python train.py --train_examples=195000 --horizontal_flip=true --conditioning="none" --activation="gelu" --head_dim=16 --inner_norm=false --patch_size=[6, 6] --lr=0.002 --epochs=15.8 --final_lr_fraction=0.01 --warmup_steps=1200 --weight_decay=0.1
Rows from block 3 of a small image flow-matching model, named by matrix and row number. Rows with one number belong to one neuron. Each number is 128 + 32 x the weight over its row's rms, rounded and kept within 0 to 255. All counts start at 0. Numbers have three digits each.
After each neuron's rows are labels from the 100 images, of 14976 (inputs lightly noised), where the neuron reaches its highest value: "strongest on" is what is common among them. Only what is clearly more common there than usual is listed. The data: streak pictures of flow and ridge fields. In brackets: how many of the 100.
# fc1: MLP up (model.blocks.3.mlp.fc1.weight, 512x128), inputs 0-127
# fc2: MLP down (model.blocks.3.mlp.fc2.weight, 128x512, transposed), outputs 0-127

fc1.124:135153116131108185179110163041113176094082122145122152106142155087180184180136125138137107159107141197160130141135133117133083107104060095101139117072113052118154111185128131159146135090130156104154171146090181122111086140165106114161129118133160114122143166113145101194039172125139132143142136133126152170135091129101155097114178097169153127161142133145098168134083163089124182134055
fc2.124:137147174133129085105129146168080140150089100139117130139133146097167122154122089095142150154140134010110141154134112122152147127134180131078135073137172139150143061215107144106147140128107133121086115129186073111135100100067125137133120099123130172115151100127144091147191179137106091106132175165145122112140121082087120158158153073124101160090168112150119003132077101120141139144100
strongest on: turbulent (26)

fc1.30:167065175102123155150138166162158100133147160131172151143059148139209090155146060165137085092147195106120126160071115084153107138130132090150071099106129114180136134093162148143171111112115132071094178150125147144106214077171161102137114150126163126097139145136132109125143123106127099093094104161140159130102133111075102095100121119147131117024137134121171153167161098143102069108119
fc2.30:172081199157095160142093229182133108122103167130162085179107145113141190120070175097119111081094083155106160083069123077135198128142132123134171093115122171108183130088108120155145165117143128159161115154135099159111210174106144129122128135129116142147147179107142099136157141166115096165108168145169102141101108148090144152140136169140150139171112104136104083194076123098128136139120
strongest on: high contrast (88)

fc1.197:129105144231133092103127096190136069133083104147096183143066041080104159114100109138107108104144154149160139166133138136117114178135156130135100106122113130162086130156111117147139068179112124119112154104171055165129124157108125128032117170119099150132080136082118135112118149121100108157127151121150154077124074119109131100101071123137151116153109128125086089158111116185064084186152
fc2.197:150103103098119113130146114166138080179091144123088137142067130091199142090137138132216169151093140147144163126220135106161184127155096141159128109149150074213117073123142133087207151103162121115094120123157115140127142122110106125159153098074080129172144108107140083089108127127114091098109119160105115071145124139137084181118095117155082175095139108100094077102089106114136099182150
strongest on: high contrast (88)

fc1.337:066118142149134142139105120167097052145109111153117172131145158049116151138132097084122120136172161113162086159111156069126152152085111075115138082126142145118108198109191188132119086119162150135057142089128119146111141153155101133164093164131145132145120149091150151130124099143078128132177144115107188056116144185071176111147108136161154093151093137193121140139214139150084117144174
fc2.337:098122126115117099142108055148126063148112143158008088078144120116132114086128091144125155085090114082145160146156123116128079114130127157128146091103126142199127098165176149145124111126131096111087104088163170150101103117186129142129107132073119111192189086153151124097109174093159092128141146133101193062180084123104097129114100111146112093067197151124100116107163115116172132133148
strongest on: loop (30)

fc1.186:099098151118095120150171084085098079125122113064154163137127137173090117120134121090123184194061123136126139142153109123153131168125087181179099173237145105124094136130160138136117110142090133103141126090157148175170107169141058098128138161185141138062116122150095148101092123115082157094129165139075132120138114101147088131075173137074078132127106133120172132111191099134149143161070
fc2.186:110154080139135144137228078165158089131089122172115125110124120201131073123161115134093065167085080131132193088137120130088076181107169163137115117167145103131104113099085148147132116105150158140133127114075103181127119123114096149095143135086183140160132112186121118133080137148135110162117153124151117154182109116211192112081134146154113128103163138159123082130160143167173140066071
strongest on: parallel (29)

fc1.14:115141107153124122111112131165091172123159158107097158052143153070136126153148111088151064152128159181137152164091136188152126145164120077143133081124093186179114146096135065160129148111120172123120119058070088130083056122127095129111119151195084103131089131134113109146123130107180102115127119124107115161155137122087099120077189207142179158088122133167099139134077080090144135087106
fc2.14:152107148106120139123132164090153087134123091092130097166139095116118177139133142177137145161166121066172140142136125186101122160129111123139149130153150096127120162087134191135133128110112140129161132132092084141146108176135045143154128152098090124159114092125103154105096088142115142140145118114066103054124194097166139086101151090139100088188074073119149195048103219166084072115113
strongest on: source (26)

fc1.28:103096110140105134145155112060076127095124112152171130095159139135132085102189131137159159146084111112162108135102132121228109141110061142175120165103125098191139140149151099105144149127142127101057128137070144047098094152119147125160091128148165157070094109143163134128175225152135169120127118095074140091101124121125090143105109156116143112162110105115209073140139164112155149153083
fc2.28:135132138133099172171141096226148153095131133111133114165133127148097125138091140149134131078099126134116130118120154159225091126094229111209115085091131160052124086108036130116145145132136160132234143133122131068136126100136120104077126148129127092137116107105133175132180130132117110148106141107145145185171103087101142084118160142132156125123093114122123155134094099152088163107100
strongest on: loop (26)

fc1.239:175055140135058114114192106077129113135091186144081119129139127126169094092176141139161053103108125122122104122146087159099094115133168160126128158123119099141120174136040080069168118117151143160060123162156155131180104131121148151101107123164094102143143154105122153141109160198126089120136121101184077186139109124128166156089109115156096160157133118139170151151104127168125124051184
fc2.239:153076130114159136142196140154113116129079109181110116120127113122140145111152128126168189110078130155155113115110141176088139085127145133087131121168091101134103053123202200075116106134093166108162118121104080096169115149134128118101135114117065185111168058083143139161108101171131173116146108102107120061152076143122119071118150115155119153133169097119105119163102126171083140222174
strongest on: whorl (35)

fc1.145:125106055159094097091109079177131136129103135110065106100097130166157163097126113138130130085189112114126112110132115175096107107161156129159107124129111134095132105120078114121125155159099184127123208195108134097133100127138135078138094142081123180130117127085198119186153171094146113107105145131176107108150152144025124020134156114129071157135130155153197135135115100139147150139151
fc2.145:143147115133106141137104068134147164132124177066101043180099141120120102144140140145107132133114146166096137133122137128098124131088162111149107056116099144132134104107131176212125083148113193155139013157148142106114114155117114161088117104174120131104137154085161159129128111116107157108119126070187125206128128050122173179104130105137183111152130121145110200147070096149146114094129
strongest on: parallel (31)

fc1.231:149146147148195127137095192144133117159134129122082111116074121121115135153117149089176073087116138097147083181122057122143156132144154124132155122200120119125147184186104168167129067122136152134080203086111048151092155126175105190112126123135139119119161150137126133139057150133147149105172145151113099123168140121037068148081110109145131103136102186136138098102176132165166152118138
fc2.231:157151113160110218118120184156097141096097128170096150164124084101124136122117143144153220111123094158114174101154075106149114137111122089143080171190136128163107069155147099105137097145096154155155101125117207116135135132115094106138087107127085139119191102147111168103175100116110148126109058134083127092094171161065168111070117092177119164132126179134097162117151144077122167162108
strongest on: turbulent (32)

fc1.3:149116108131114159134167093117107116124145113101201106095076079115132213188124112121082044131133164091141148143138133100071134133106091090081114113102091147123129147149160113090095131117157145076150092116143170170098155097064151144096116137083118112147089137122089120152181121116127138164138113126106052153133085136162092192124128121168187049099130062154128077186129110123149090112130
fc2.3:120134137138111126173136106121165150104133139102144099124092080118119080123092138157140152120141061222133156150110163131180124141125120084139124088109128147088131191127067093140140112135149163164113096138086127105188193191166171141127108164157113035081090110073154128074157122120170172119113110128161188130124120071147136167153110119142165170188140163120091190090151134094126103115088
strongest on: turbulent (25)

fc1.362:125102115071109127076122112136168148072128172141141110193137121148164156144184117149182136102121100095147099121127105169136157103137126115117163151097144156107122070142164184156172131120127117103172066117096085112110169144138116079109144105087156171125073143152133032130132111060110134080121151162147185113120153142070143114055165145185107212165130153110099155197118115122114129095142
fc2.362:135127124116109117249085126057159103095139186134130112111105081144125155136120109120169138104088090122153131142125108119134203187104170134150145112098119184156110163152159100178112118093119120120123123135103124081122155198159110117119103109163120076113154109110100197136136160109147139211133131096138126114143119199184158160075162098181151093096131108176131145163082141135109085138182
strongest on: whorl (35)

fc1.82:149125078105117107134151099140158155141174123181087151175182166159120103114152135107095106111123115179127105162108141114124116082140146094147126128094137129120094119143071109174167123170156127118090200103134177133056119113162169120131108128088084126122081144087134145142085126126121128086162149150167134121132072097125156097123158199105080117226093228191141113133051139103109130103158
fc2.82:153075058133142129132141072131117099146131109151116138062164120190107156113130089134048138098102127068115111180119192105145132168100105098162169108139126164167121088168105215153118132175161119109130067110129113160126122128053126124135142122136136168091125138122155187122132151152167123096114118120131134169119107199103112163106162176164148118040151057137133169144127127092119173163130
strongest on: whorl (31)

fc1.237:122165170129094075158062113132128172137085144152091181140142155115113159169142116133128082122149100133067151182093104114156082128172142115104073067127109132108127136143103199122091099098158129090081147089139118170141148163155090105136111144125180125076176060170163157142119071112143103201162120120141188158102070152104128122118095127116108139145068166152137099115100160161082074125076
fc2.237:134130154124113094142094159127090107095136047121125036129162168093151092097103157187127150038147156129147134099115081147113122050136123080074160137154111163129118067173151104131151100136171088182167083137126143127080154088114149139136116139138083168116177182150155131154115132123033134136102162192100121122172111147143128154114105100096105104093097105118120141167123113116107113182093
strongest on: turbulent (37)

fc1.19:116097159127066121163090142147172110081116164160142140142133120099106157033074187111124167116089138155120137102131090117097167107056112107165117108135167112127195101193130103159152129124144147106135103081147125167173104078124155158163131118107132171124115133180117125102106100109131084120186155112167135112064187111107094164099134162175124157119129158158129090118159102089058106072058
fc2.19:119127185135088061140112119136089158126121150111125104097127102140111094194098052194167116193097122089072106104173152113116117077137124111122077150181113167112186158194074123202113176130130171129159125100125089153128070116065151132154153136170140193132111118126195113145128118139106125139108119105103186143166119139140160108146145153119131122153116139149121133165166159200114175123077
strongest on: turbulent (26)

fc1.306:053156143144107157126121096117109099134122083155115113158121104140111146145184109093139179126087145125128140134118164135120160165148163151133143076130147141098090123200104092165105105094169129121075178094073112071050085097118177070138093167185158130089084076079145101107077164062129092125109148136114083136163166104091127124124159074125091087139109095136157171103127126091121138201126
fc2.306:074171157116104173169130097153149149123183141152113145167090076135097050121169122164159101155134092130096155120130106065114093155114083156056146125117216159156139141169122165108152109140140092107149115124172118111056109125115136140090089182101190135151092113148133151152120137084162141140113149125104161089164165158049124119110142088097143119127103199135137136113151138112198130059160
strongest on: source (30)

fc1.450:175145119142100100144146110131085049095086127177090141139096155141182107150146143120138147150133206081184132127117143104099182104087104155159119121154162119181121131194118096104118154089128173107117149129132178116120083153147142068112090144047159148071108134101197135145194139142143143109123121110088107144036128135098120125139133148138179107161113149156181121163198145135176084120134
fc2.450:171126157124086046174151153075105117136095102125081174127119178064136109119109115139117161133129046117111111126131109094129105128156132139138163118131108175134127145146176187149158139100131103128131071122052103126144098156137131145167140113147105075183070148081166156167168137146099131165125145094143140172193163141100202099150121091143139126088123089096175126141108124176077065065103
strongest on: loop (27)

fc1.60:110161125108070120167105138182134159182122120151143085096156119163130060074169087121110130156085189155143115085094083114163129117190116125146123104127133144136111134135152111149133144144125135077141134071103128137131048128081134117134154128076109207174155097161095178154166114102136075115088059145113192125148118213098142150115120153163094197165157145110110095133092175154117127097120
fc2.60:133189115165156143127102100092105085084048121131106102109123095211110168132095113172120143113132119143129199087130090105170147122080060163204061160119134211133131156087118167104153089173147111152129149111085165160084078155160144133165075134139103078134161131142101144116102132136149148166138100132135179131120119130092130107124077126156162076128156098132150142122090138079169109100171
strongest on: loop (31)

fc1.182:122112130103125164134137129088147172133131167095125116141116155102168163107085092157115109148176151192058156160168105079170172115115184091081117118113076098138087110193183116145160121140146122087135112103156119116075140062107160130109088099146191105137132199135128125102178123130138149078120157123168190036088148151075073120112180123084135091097092122122167147106120106131119153152108
fc2.182:137094113140147119085101128084099111129107175148100157080077135140168126132134130050157090167129136078073098131158135094135109105150119152161133106145149148120158129135097160161138130135091149123154118102162088177111184096166089123148239116081122129123156174139112121124161113198139108130100140154153179161136150129129128144247075125103148076129065176170132152177174158117116167120146
strongest on: fine streaks (77)

fc1.217:101089093166063163118166134086124117148136093110081084079089104117112106130123127134032100116092142092034126128131070121120135094086153103116090124164060145104140183225152073077079135095155155113149115075122095139144140078083088143130146127124107115149088170067102102123140137100147133114113123143113123105122151143089122133136137177138145054105131138130132119107137146121178093099078
fc2.217:134137084124115127130183146100138135130109141157145108168082087149140131129129107060082112160150000092166101124101120155121125098127124105133142121143103170098106156077078113119125148116103193137128142176148125160129237118156121131099095121068133148025163111081111092118129116152127199121136125102088106068135136137121141100130104215139146107118139144094137090142145097140119106133159
strongest on: parallel (27)

fc1.383:091115134158122150158101075082061154183106123096117164174108130113094093118120145088198144148123097101145148125103190156119135154172122120124144170151102160094136116118110109088107119161124108111146154165086152115046128134108089131136133103095116172138240111100081119102150227166150128116112101086205151159150145139134146091121168121052145139132071133135133104109153125183133136086130
fc2.383:103060145095101179091088058094162142169114170094122103191139149093122147118160167125168075198141184110134163168121154128136096100176096157125139119087106091122134076111163136131147185130118125090119089116152137086125126141167134131074149126154167067101201124205094114136124099151123098115132116145044108115111184109125125158113067115122122114142081108118145174095156122086142091151166
strongest on: whorl (32)

fc1.132:105147114126127121110137107146157138067163131158133080093127090074167111162149098132074105079131072109148184109180152127171143069094168130118111136072146126149107133123213173134106145139125166089126092126081119136170124109139141161140052086092056107124111169141110127151092085077128127098113156130154142072119067085085120145129138120199128117137145127078114094097086071101134147138053
fc2.132:078126126124065159140076083131167186105179143129133197144125088091117173092177116115101119141156181143130123157155152136193151182131076121121137178171113120122146089093070158099141127142137179132101231097127125097180132089113169113122137107151139100107121126166174142122091169101183071141111102124076173117141073181105103140148128124099100183121121111138124170098133172137111146168098
strongest on: fine streaks (82)

fc1.432:170127180162154146124138069140131112099122105129054172097062124113147135104137054177126106114078136092169142148062143136128161120167094142148103091209118123135161162133174066085108130159122158129148114121084075071136163087139082109138094159071170135129093118125107091112161103118197143106103100187116167134090107148152077138108109171160185137135156147138125156094117129169114100176123
fc2.432:150162106142143096160154126058093137144083113120107094127028106118154123132159118152162143109184132134167112123159102133070059095168087113080117146133146098119145145120167149125075145137165215120140130137112122130122112095117053122149123123131144121116133162141185077119140152113098106114149118124149077083096136063140181071109125187091129123047124157080166054153158123119144088165138
strongest on: parallel (53)

fc1.38:220100163139061083128156122100094096146083100142117109142114098145076127111162163128145141151083142130173106174159150132128107163149072133170086157125077136127154132084064109136114184144168140121126224075123153089107115130130102076118157139176132149070114111169105106146118118137126110094129109131151130199127045035134126179124107131141095152129113088109134125111108084139143119126076
fc2.38:127110148068164123120129116161131078130061160111078122085108114166121104141166127105158148151061152114175173103137138135113144136124158114123088119187111131135082077104164127197171124132149126172105021067133089130091124158139119148128097145087111157174140075102102150144084102169106108139135102128107162080147089133102154108192100157147070100144123171182094135127187137144073106167089
strongest on: fine streaks (79)

fc1.97:130137165149162099149162070093132138088062108106105115127129153131150097131095116137163088126135062103146135124170114124136146062112112142118124125163150151096111136153143113090100092189119152128200175184173128124147115097144101116121144128219124163140110104102077110134143172107166079123164121103192090143105113127111236120119061147153174121092141115090167129148185060144099170163153
fc2.97:103120128133106125094151143125134151127117150102108084076129218092108093089153133119134146171130178192119109148166119101154167136113138173149143083096148169115124093122176187075125115133096092141088103108136129081118116169108101156080125119078130095135148088080067140147120124143142118116138137126095136102156138164058045125167162080168145142234122080191127101154111166122121187107155
strongest on: waves (26)

fc1.80:131116184135108117160123122124089134149119115135158044090098099107126135101158084118094127119123086119121128124136112115138080151142120168080056179123133096114111136064075133127156074105165097117107161134096108059129168053119107140121127143130132077150180119087131085114135150130069110088101085127082197114157137047102112141050128136113137097098119095142085127160138191196118083087118
fc2.80:128104135165176183144160156157156134132110139147121204151109149145122147151139162091064097058136149147127132131092167117137162210095094114172099108151076100136111118106163101143112076147181102149141125124109113093162178186129154140101094117116156069129180144123143156144133146168255153156143136113148059161101078126141123119109178097151161168163131095110108164115122114101100082149136
strongest on: turbulent (38)

fc1.463:123125121119116144152125084159114142141144130093143091145143201120132138147126114189093106103081150174139172140170154113120026127109165103146160139105109171152119118121112079140147120112132178146158110153040119135098133128194132124095134150128134115117100102117051186135133150135153119150159145102146147150112150138099113103125159197129101122095110051110131163236151060062114185114089
fc2.463:118082117140120136129145125118122130105157120129184125158206146130120130110127122175070123051106064148120161146193129211180134132108119162119158126088099121114125129117160150146115131130118120110103123100142100084159147184142098121141134122097138158158125143118075138083131102090109141109136106106104107083115120154093047200107126156118117142055098121192138126146116255155118131106123
strongest on: waves (90)

fc1.83:100154127126096156177118117152168135130144134143150081121077099090159100171159123122105119127095078120101137171115097117135139171134128094141100105175069115111098157141167106176133186154185088102144121053108133101146125141121107128107095092122116119160094147089101115085148140095131206115092170139152210076080164115120098142125174209097190088120104136158093140115128188065150139070087
fc2.83:130173120117104085071135173095112123149131174116149196150106079122121117106152173128133136145114139125122103121126119066135094129138149095119181123159085056167128155112056147181191147101151140110104149136152100172124177103149104090126156167113139134169147190080123113081175107205120130161120108166137088164116182141101125121150116209087128186139134138172099166122162140102096040136125
strongest on: whorl (28)

fc1.491:133139140124105131201172139132085094075147136133181100104191111067119133128103099093152086142098153157117171126175099089163152101053085132096121127110124127118142158133146083104186064149121107064076105136159095068152114129118088112077131111151203177135117175154129129126126104113112127121070129087044125100094147116138157138099129119130204128116160157146155139132185121122118114132054
fc2.491:152108119125125142095158133149116114151130165145153178138165186133124079116110110143160081155082122112103088138175112124091128137157157066109056110089085168092103134143088172079116116105148155153181126204114144064108124052124084131119147099137141100123113094137144083142157051161143096096156140118101110186170152088100095140200148141144176182133084110143163103197179143122131105148114
strongest on: fine streaks (91)

fc1.50:121099139106142143093098182094144126131127129085145122140151106126123190104153139108178159179087103183159110133111177130152182140092117142116168155099112098132108082117152160152083167177124068109166118155166164154098120136115144138156138154196192122059189150179113233066192136114092123081141102103154121110098102121172099140157146103094107155165095111115134183114156123150111168145163
fc2.50:104098098146077146189132149097148138126090156198194142153151117085134116128141112060179088074116051085140111152131118102116125134153117136140151096149162136159158145115091119123123177110156181131133107120121136138148103174129086107096108122000122147128127151116138114074102132075123067123124126130142080144156141134187140091108118162132129128085142130172127080101151094133181167149157
strongest on: parallel (39)

fc1.342:157126182112122165116074133123045155111114129096112122208167166096104131119133167040101099181142122155171130130112159175121103084138130120129085161113126137158051153150132171153161072116148155111097154122143122135143121157106129117057130174144121106109088120078215113139056163051127137145098166106065102148170146144165110115145123116098150136136077081143164170121118127118148138120141
fc2.342:118180124150161121143066151060097133133122097113101142082204109133113173125095138131099063129174133133133174148180100131141145120114083103162133129089077117075121140184178054105115115127148145091147150111145113172156118073128081102148122100143123124081162150124157178162135143144190189125158108165105121146063088111070133109103142124185139125101123194143154169126135116047145089147101
strongest on: parallel (57)

fc1.300:112096182129147127182122097181140107181117126085125125096075130148121151142126135116108070139112098202135171146127187145172094133070162196116183118175148118142182132118118119137100096159136180159088155170157088098141142112122109142135103120128105107174095122058172140174132126141092141120192111071134123179103106149070169172121102114141073189087106153111176145125154190145155166108144
fc2.300:115045105161118078074158084113091099149195100073162129108129128113121150143143089135150158156153145157138076106161221100108157110150176152167117125128183119141167120129129150123140146105075151066154112195129142106140126130144109122128104100129098091075081144118153145126196143129114143136102154093170091113125094108139069087119135109165179116172154120168036120154122070111136162176150
strongest on: turbulent (29)

fc1.55:128147102136107089130114145101102142075089110153139209102161124136143173087076112112119121185149085104164133118118092107077195089092132047141225186169124121130116099100115164126115133144137199097083107096080114104098088128097122146115135123103155170125178154097171139125131116144120083111138132088161176127113148177171119157064128149092124074129156137126155132194163111141173106124084
fc2.55:134135115144136101088127148131115155148183146103129091146134105112161094123171129134137072148163185155106119132111145160033110130160097088131203107148065175111153154137107082184152139137096175124155090118195139127181061130062163119100151126160174157109173144133197115150116123163100128146115106143099121162174150089124135141128158186127147187150108108135126097223152152110080105125092
strongest on: turbulent (28)

fc1.262:092092077168079093124086118181080040124130120124131114132121112136151127098147085120115124136111134128115132119084129120097092131125128105201103096191108164163104128102125018128103138123144135135123057076134215114123131127118103124108205162111107148166148092085120148135074112114094137140120141147069091121131093113081113118163142130104132022161100122114087125126086146123124093080127
fc2.262:070140157137096161103087121091169113127181094149143184105131122169129098147140116133121131150158070137082162152112149086111121146085165151080095132162164131090125168096083135122180128140185153096108177151091105130153131118130127112127255123127135125066134110112116148117093115128132183140138149117105110113104140166146154141097164154150144065065095162109130106140106136145183123173140
strongest on: fine streaks (87); turbulent (29); source (25)

fc1.398:117139114138150104126152093170141108117112130144082111150185172173166182147147111108123162135114096133164173150098159159125128079127084092130139095072162152102137121095059229163164106080088140111174104144107081170136122135171084058126137131123126107085062126125162139174061166052194141111094071088090174142122127155117142079146141143155144138145125156127113106127127096122119105171145
fc2.398:161175127153108124140104099087109133129060131121122082163135177175143152152133129171090117175133134087109118083110108174087160083151179112114093107131118164120118142133162083163100102101014167180114140165144143149094131101096128184157128128135142188177118157123114168105146075072050126096141123117152150158180186117109145171148078134074135100097118140100159148163132175155088092112138
strongest on: parallel (31)

fc1.506:143094150095113125142102145069000147142091147140095176133122153186137112164122130089132158098172112079127161089141112133125168140172113068146165160134162201118099140119118201140139181168133106059114141129114114144155151136186096147122123141125051139142161134085100172108161186120128152131132137072164167107116133148147128166093121092117096130134050149143127090132125150110162130093157
fc2.506:171117105157090146107110152142090137117111147136143169145100072076104157173096118188161144147156057108129104107086116111127166129121153119108098116183141138138152110137078132121079145112082115109211119139138158146079047104044125139128118122152118155121066115135147087120144183109076086125110148146175158168156104067103212155187140144128182132149153135165114096166118122113130189093110
strongest on: high contrast (87)

fc1.350:087136154199099100100099146181111102127157150175147144134113151132143118076100132093068108172106106115171090143135084182142110114089091130131164187148089131100113144115076135072091110139121082160164078153106121148071104068164063181086075182180140088172122153091154097118142144122176185112144144137125081110136140108119172100107092164122122072166161148122145155115135187141175140116124
fc2.350:147103154119079110150141085123118050131162156135156191082103109143127135116143100089160183170120045143084123094138150150086152147125155112137141212144115110159110140195129131141143127113121077131137065148135114107071087191170048108170153174023107131111149134086148169123116088129096098126145119147086135129112124186135088164152135192135113153112120139130141156156170139148117119146116
strongest on: high contrast (97); parallel (26)

fc1.496:112136126154140125127162170106111128161090119159081079159145183138126124136129147125119106166167129126165195188165097114169146125147119149155140153143152166119092180160115203066111104108144161141146178132224100130160183117099076091117199142117122174119039081130104142186103164195160123161129151100116137094144132118134164086123080074172139099077114122121120096133151158138124162106123
fc2.496:175111148095182117127179144154134060136098124153076236121172144118130133127159150149114161134153088116158089072110128093158083122146147131145154120119158130154084092172150106109148107130149069147140093168042167130154143155146096145201146175140101050114093097184114137168139106154085116162157138163157140123146146106140089168129099073135072121154114100089175142106173126124101112134099
strongest on: fine streaks (82); parallel (32); waves (29)

fc1.94:146167094151136154151043143145116097175132103072147118163090076141123101109152164135087129130134152142125172125136087083133079158073082105184113157131142131147138154136076145174081123059134150088047118112139213195140163063159174106135154095127112084104121140038107115146163137107168163134125148138110117119092185108108139126173150118142124143128120094104091123170116147155175120122102
fc2.94:143221091131135108102092142096110118100130186100119143124144094129125094106099091085093085102145094091097090136136127068086148117112203145190129131102091167114137162149206131141154093093144104134167100123086031190149128162119172124172126140129141160140152139117127183067153138141086167162123124120131152138130171089098117133170114099116116059141155144146154143184086120089188158135130
strongest on: parallel (25)

fc1.462:154135113150112095112102195123078152041093155140139121098094127119131134146120143106118093138178123160165152076112076106083132096077144109118162111108136116094115152056099088126151165148135152138086137115121104094218177103202154128118102108155122144145158127121160170223087128098152074134140147102082175116092166120096143115128121086108189116186126093113169115084125102124070134110163
fc2.462:142146108144169160102142167116167081197086188071142106150132139116154161145162125154104200115138117142147139132090140134089090171152091173138166152121111113145125065039149153096078089159146194106137110086110172091188202188116156153128117120107101098121141129088155171102071084140186148085146087095130134108138153160125114133120132119154080115139134127143124079076118150140117102150187
strongest on: fine streaks (91)

fc1.414:181151148140098154176144185153143064178121126111144142135153100131100148107222111185100126136101118149101091088146106119194139132160117103165105135097142105125148160083114123146089124106156118079080110117184167169170163117126086158125128172160116132076158115108162105109145088171107179088137087176125172124156203115142150138138107143175128107153108159122111159092051056111080086122103
fc2.414:153183172189143121177153149204109123133122080148115165122154168141146139093118116094072146063116106077130100127150140161107091152110166085194161082151166225125132154087122126161163113133208185143165123109086110130180136153133089123096108153126114105163123150128129141143150143140152135106123094132210107169178158121157117121115133112130164133087173186143126101125126188111127089167083
strongest on: source (37)

fc1.391:113147150095115123110153142123089107121130130129186142135161179103135119129156122146176125150148155086164113184123157122090124145115114139127101169096137152123113166077156201116109119112119101149067113194099178161133139129185155137100128156168131092202181086138089139181103143201117155091160109091100159139143138178064115182053122103091183082118075060083166147149100116101117111115102
fc2.391:104113140132105092187127174104111143122135108166090144144138192072155127138135140041123112094102029150131067108097114111107102059135117132099132136127114217164137086113110128128178150130140221126176120142172172117111145094143092098093152146138138176120170153132112093143150134170079166164107144162114161064122198114152127102117147121115128134108092089144108093123154066101144160120142
strongest on: source (33)

fc1.455:092100112117184139197125162125144102157117116130149153121094100146153153096153038141105153101111112098135124098166052146109120087159123174126099138195131135072107150135141117095168242147099081110110149115124070124056144145098120131117134171136080111101108128109101110101121134117144064083119100139154101104145033093186111147098148143113142147101119121156109099109114067106128169088121
fc2.455:120090149135069152112148128170141110148094142115148192115125116165107198129135120082131108128114134135081148090131150119119136135110087079125145185212122121189094109175123138099090183121131112129139153128115173172042122137153151153120147098121101109160125137170111134104153198119135017121116136123149046136113058181179115113121106134147148149127135144125090116094172176166106196136116
strongest on: high contrast (99)

fc1.117:114140143190109181132112180129123106160113054107148105135112112142142167058115134176123190103116112126112177108141168152144117102220127117150060145126163124164192145208116176112129133126163114080113113118152098115150118103108132126146122109160106187135121130171105076086128155121163094084148165160099100154140156046097118133083072133177156125097135143174156128185152104143090108079123
fc2.117:157104177096128150155141183131195154112186127157101138134088131127092055160106120108122083113134116126059099092126214133148158138172103111129033130146105145130185127206146133126105150145161072128111149068142164105146120128108118125176142127076199128136127089110119108133142127123172144129089128139054136118138129193119151104109212119113106149154138095094152132183116131091088132161139
strongest on: turbulent (29)